{
  "model": "contrastive image-text model",
  "translate": 0.06,
  "encoder_isotropic": false,
  "text_encoder_width": 192,
  "text_encoder_layers": 6,
  "text_encoder_norm_position": "pre",
  "text_encoder_bias": "none",
  "text_encoder_parallel_block": false,
  "momentum": 0.9,
  "adamw_lr_other_params": 0.0019,
  "max_grad_norm": 5.0,
  "max_steps": 8000,
  "batch_size": 256,
  "epochs": 8.4,
  "warmup_steps": 800
}
Rows from block 2 of the text encoder of a small contrastive image-text model, named by matrix and row number. Rows with one number belong to one neuron. Each number is 128 + 32 x the weight over its row's rms, rounded and kept within 0 to 255. All counts start at 0. Numbers have three digits each. After the name is the row's rms in percent of the matrix's.
After each neuron's rows are labels from the 100 texts, of 14848, where the neuron reaches its highest value: "tokens" is the input token at the peak. Only what is clearly more common there than usual is listed. The data: simulated grey scan slices of phantoms with and without marks. In brackets: how many of the 100.
# fc1: MLP up (text_encoder.blocks.2.mlp.fc1.weight, 768x192), inputs 168-191
# fc2: MLP down (text_encoder.blocks.2.mlp.fc2.weight, 192x768, transposed), outputs 168-191

fc1.372 122:124132110134162133080162131118125126055140150163080170125148133120105118
fc2.372 170:099072128117091096096129120157113218114135096104140148144113103092127162
tokens: "the" (56); "in" (44)

fc1.86 073:129097085105117112094213092179108058168125152082081170145097114147160113
fc2.86 046:153113144148147133165047153105186155111166111146176075142116117113105163
tokens: "several" (100)

fc1.448 047:140110127128124108138126095162145162000146127174179191164163165122102081
fc2.448 029:073142145156131112102143092100134126246081128134134125065097121119170157
tokens: "dark" (100)

fc1.316 074:158178079161104149097090191139181126124132114104135142127120126136089136
fc2.316 034:125047199118168117162184078162091132107136119181140144114131133092155114
tokens: "<end>" (100)

fc1.7 099:117150172154156147117147111134102070153196146100150118130135097171163152
fc2.7 093:143168051152121160075111115098138160088017120120124170088138167115185107
tokens: "right" (100)

fc1.523 137:095094129139126155062109124161144145045156165128133145125155164140128104
fc2.523 146:116110125197145098137156118117131138133083156201197113135121107131133118
tokens: "chest" (100)

fc1.75 075:035203132040098127148072093071148116160127118146071159121133153150100141
fc2.75 043:243083129225229114137173150150121135120101137105151111108104124102129113
tokens: "chest" (100)

fc1.445 104:143205139157144174090119139088120118150155135062155072122078080114121103
fc2.445 050:135057165143118125217129103190152160089110088194096182182207122176123156
tokens: "right" (100)

fc1.209 052:110198158197105189149145124122153133130132094168103122105125054124158106
fc2.209 025:112083151074140094152118154123086111151118140078150166144133183101100128
tokens: "right" (100)

fc1.96 089:134164078102138157058126169167177074081132145073124085127134161135119122
fc2.96 047:096090242134071087173104109111105170167116087152119157087128118147133156
tokens: "the" (100)

fc1.156 133:158114135155132121120135097158082096163153166137110133124107129183139127
fc2.156 059:085114157135129128142056118099177152116122132096157105159101097124089135
tokens: "dark" (100)

fc1.319 181:173138178069126132099116141171147148094138142045071106113126141150093109
fc2.319 324:143122131101119127109105107180166142158067156067077099130096083133166145
tokens: "<end>" (100)

fc1.280 076:185150051149111014100140102122137128085096165082134148117148145163126158
fc2.280 039:102138180085094253148074148151112109164167093143119124113090129108086130
tokens: "chest" (100)

fc1.61 050:120164123083156079138171114117126075117139141119163073150140099166100132
fc2.61 029:140091152163061168160040142151106162119098107106115201096120160060155156
tokens: "," (100)

fc1.606 058:116125122047196110126142128123156092132110127110139172130138105175165091
fc2.606 039:157121153225093137118114091149140177100107173102122102127135227067104140
tokens: "several" (100)

fc1.704 063:104119103157136140121107127111139146063091189167156128178119201093109199
fc2.704 044:185143159070106123141124142177123121151168042121126186052161099144129041
tokens: "crack" (100)

fc1.101 095:151146097117095110148104079107128072106087148121139115138160121167106122
fc2.101 081:162124184086133153110134124151107134168200122157130155118084137086123149
tokens: "chest" (100)

fc1.700 112:202090130194138066138147134159167127122147175170132133111150119158135106
fc2.700 108:168157110120098102091123112118093100142141129051113120110100126061148131
tokens: "slice" (100)

fc1.475 129:137137125142153141124068207121139136115080169198136133157139135144102102
fc2.475 080:095149109077122145111179090067101125157119109114132165076129149094145172
tokens: "the" (100)

fc1.541 131:177087065140176132140191149143105098086153128092078132173116166154139127
fc2.541 173:135094098112101144136187188131121145115132103119081152119086168152147136
tokens: "in" (100)

fc1.245 066:092088167087129105132146118114119105106140115148139125137147123186107149
fc2.245 039:169184122139115154127118109117091175138116121095110129098104127052208084
tokens: "ring" (100)

fc1.185 269:140125137111117094132117119098158156079202145083141041151138145131074160
fc2.185 407:121141189131153089107096114098147193162140105072123067128124128108098198
tokens: "left" (100)

fc1.76 086:177194095088135059083108080145121133137137156063111130130175158118170205
fc2.76 054:152092159196163136161154140152113109115125143189142147106124071133053086
tokens: "several" (100)

fc1.401 097:079148125120168121137094092114155172121089133088123124142061140154131150
fc2.401 059:187125148216152133113125152143095089117125105158128173059167159106095123
tokens: "spot" (100)

fc1.460 107:091096146121183166153102136115060155101122118187182156119120137118124060
fc2.460 050:182172077132091100100130123118163098203077143097109128139114097131141212
tokens: "right" (100)

fc1.171 059:148151114155136107123174131141175128060198116124138125134146118132159107
fc2.171 030:142085128121118158133080087128105122162034153121091163104110150112098144
tokens: "right" (100)

fc1.654 211:122100144104148120112124110114121172078148151141106182160143191086182122
fc2.654 089:137155126115109137111151135166114115243184112141111052092137070165106166
tokens: "slice" (100)

fc1.486 062:132185125115124170125130130110104108175157135138115122109078134142127103
fc2.486 031:101062117152125115120127150115165161117094098095158123132174120109170118
tokens: "crack" (100)

fc1.525 074:124145070100148158173144113156080102143144147186162153096118088154150107
fc2.525 035:159126166174110116136143096105143127137149090087097130128128140068099117
tokens: "no" (100)

fc1.410 053:150162124074108116118180122173116116115177144118139161082171075141154044
fc2.410 038:135095166220130116157046049117088117138101163135113165126100159121118172
tokens: "," (100)

fc1.69 092:171174091157138136159128084160137072126159114137129115078125145144096101
fc2.69 054:094050136088093140101117152101123158154103113136091117167133133104145174
tokens: "chest" (100)

fc1.202 073:129166059088116129149110056175158097119137144087144139133160136194137140
fc2.202 037:124103166166149101149129136103125118112077110136133129065119127038121125
tokens: "left" (100)

fc1.441 104:121094128098117157119114141130120100118131194150131117131119070140096142
fc2.441 084:168150149111125157156112140136108139128151072123142208077133146097164094
tokens: "belly" (100)

fc1.411 100:185071035166098096118121086116156115065114153152123113116132188110106117
fc2.411 056:059216211087127154138114147141088149170142107118135131159123094144167204
tokens: "slice" (100)

fc1.70 107:115062140124164173104177118180112038091111200091113126152113123134136155
fc2.70 083:166165133148135107135106151076180223085170043148182168169149154122106076
tokens: "spots" (100)

fc1.139 061:135162159131146126055138148122122168119186175151122142117150102160166064
fc2.139 037:108097170163099093185110112158165106115068089130157135120095165127070174
tokens: "," (100)

fc1.167 155:136079192109197150137197097152056061149148144153117154128101089126150052
fc2.167 084:153142098144126110122072151058222188123180127127180093178117140143124196
tokens: "spots" (100)

fc1.135 151:164116178140154154129070143113106092166165161161131114193091125120069109
fc2.135 079:089136094077138142108211165147084089155144104101110076120140116116130136
tokens: "the" (100)

fc1.753 090:119115085144129146167112122119153090134068211177147068148093128147149163
fc2.753 115:153158176059114150142123149151104120128184069132145218072149101105098085
tokens: "belly" (100)

fc1.14 060:135122085122135138135088099153117055199157082112130077128153119137092160
fc2.14 047:094146179165098112149104080117149171107154113144137113065130128121109151
tokens: "," (100)

fc1.664 092:124121138068092129089157151116123086100121147127121125136112086141118077
fc2.664 051:126170146135135149219156109125159140125122062131158191124157131156106152
tokens: "crack" (100)

fc1.364 100:097155152147199148166199138127083138114170119104106187142142088177159094
fc2.364 061:152143116145115099059041116115176165110081104106168092073130170125092124
tokens: "spots" (100)

fc1.695 064:100181146139102109132159139209104138124163151109150143086135116129162091
fc2.695 037:167114164131136124171091099038180110123129124203129131144106145127125155
tokens: "right" (100)

fc1.439 205:132160150185178136167110128153149174134110140191213129050126120158147126
fc2.439 231:145163100070159116117169188107099113156120119091082152107110131133131148
tokens: "spot" (100)

fc1.182 122:168071171174148100132040079127160180143091122118109183117111183132205151
fc2.182 082:058238075078146182099185142099116094106138145078091041107108099090042144
tokens: "no" (100)

fc1.265 058:137141108088153163143052131122110104161140121172167145140154123146152155
fc2.265 044:116117145141125136141176120160119130138140136066123120124085146101124104
tokens: "chest" (100)

fc1.590 095:192174117068190144166107145163089106111142179141150128122141099121137154
fc2.590 066:082089146198114114120135107120165144164111058132120151141112179134135090
tokens: "no" (100)

fc1.64 095:174150097144123126119028120157154097099145098152145059111090130111101125
fc2.64 048:089145161144133147116197119128100177137072159087110185133141075126099141
tokens: "left" (100)

fc1.216 142:125138130092175131080166141158118108092136138128092164115145111103166034
fc2.216 095:131120113130049112127117140099167154146146151109188090183110138130095188
tokens: "spots" (100)

fc1.255 045:073148173051113118141158122145078129094148155171150209146153113120067075
fc2.255 029:176139087177132133117141165124173094134086116084118088100109133155156152
tokens: "in" (100)

fc1.258 070:110063204142173121096128150118135121176133144125138138148128120196114115
fc2.258 039:134207095127103097157135089143108151087090122139119112113110134135106146
tokens: "," (100)

fc1.426 113:148133114037196096083151133131103105095111133124096162115175120116133044
fc2.426 064:124135102173050133141120123115190145133145169104182120165104120090123189
tokens: "spots" (100)

fc1.429 061:144155125077143097090130118147043146077162153155131141158155112174083124
fc2.429 033:126120172163107153125114153089189052199104118074143139075099153106166114
tokens: "ring" (100)

fc1.587 071:116196132148184144164160072130198107083140078082110182112151119119083195
fc2.587 043:153082118112099098087074145171060180163109162150136078116142135112151090
tokens: "several" (100)

fc1.253 080:157074137140129135123153107163106094159166139087112105092171076145183126
fc2.253 049:106218160166118109167090130123123163106079114163174152166079149183085144
tokens: "," (100)

fc1.251 236:157087083106135152139182165136110145088137131113053127178118142160146123
fc2.251 346:137099104115097162128186188134123130126148104112078170123076169163142144
tokens: "the" (100)

fc1.246 139:175063176168131067121076098128145127131123123254149171126118113159157120
fc2.246 168:118097210119093109132120120090173143200164127181127151142133077150149155
tokens: "dark" (100)

fc1.273 083:167108122089120133112102122087114082119089140148143117092094167167132064
fc2.273 047:118183169106129128139140118177112129157184132114093154150082131131115187
tokens: "chest" (100)

fc1.452 058:135170115177085108147086141135157139113162195123131133085155124110152196
fc2.452 032:097127153104133121123120121138099118121118067157134152125082134131101118
tokens: "several" (100)

fc1.734 086:141130163169141104182173139146129080182188162127106150087132096116135083
fc2.734 067:102148091090060168092092142089171152116040105126095114140114159171133161
tokens: "crack" (100)

fc1.179 077:099136147115113067120141044129071138122139112089169118100188124138159141
fc2.179 040:203118112134129185148117160153154135132151164181096146172039073117124127
tokens: "crack" (100)

fc1.522 066:120165198142164208127120136105074127190129114146133136156058136150161049
fc2.522 027:145071085111118065133133111138203136116122105110106156051200148088107194
tokens: "crack" (100)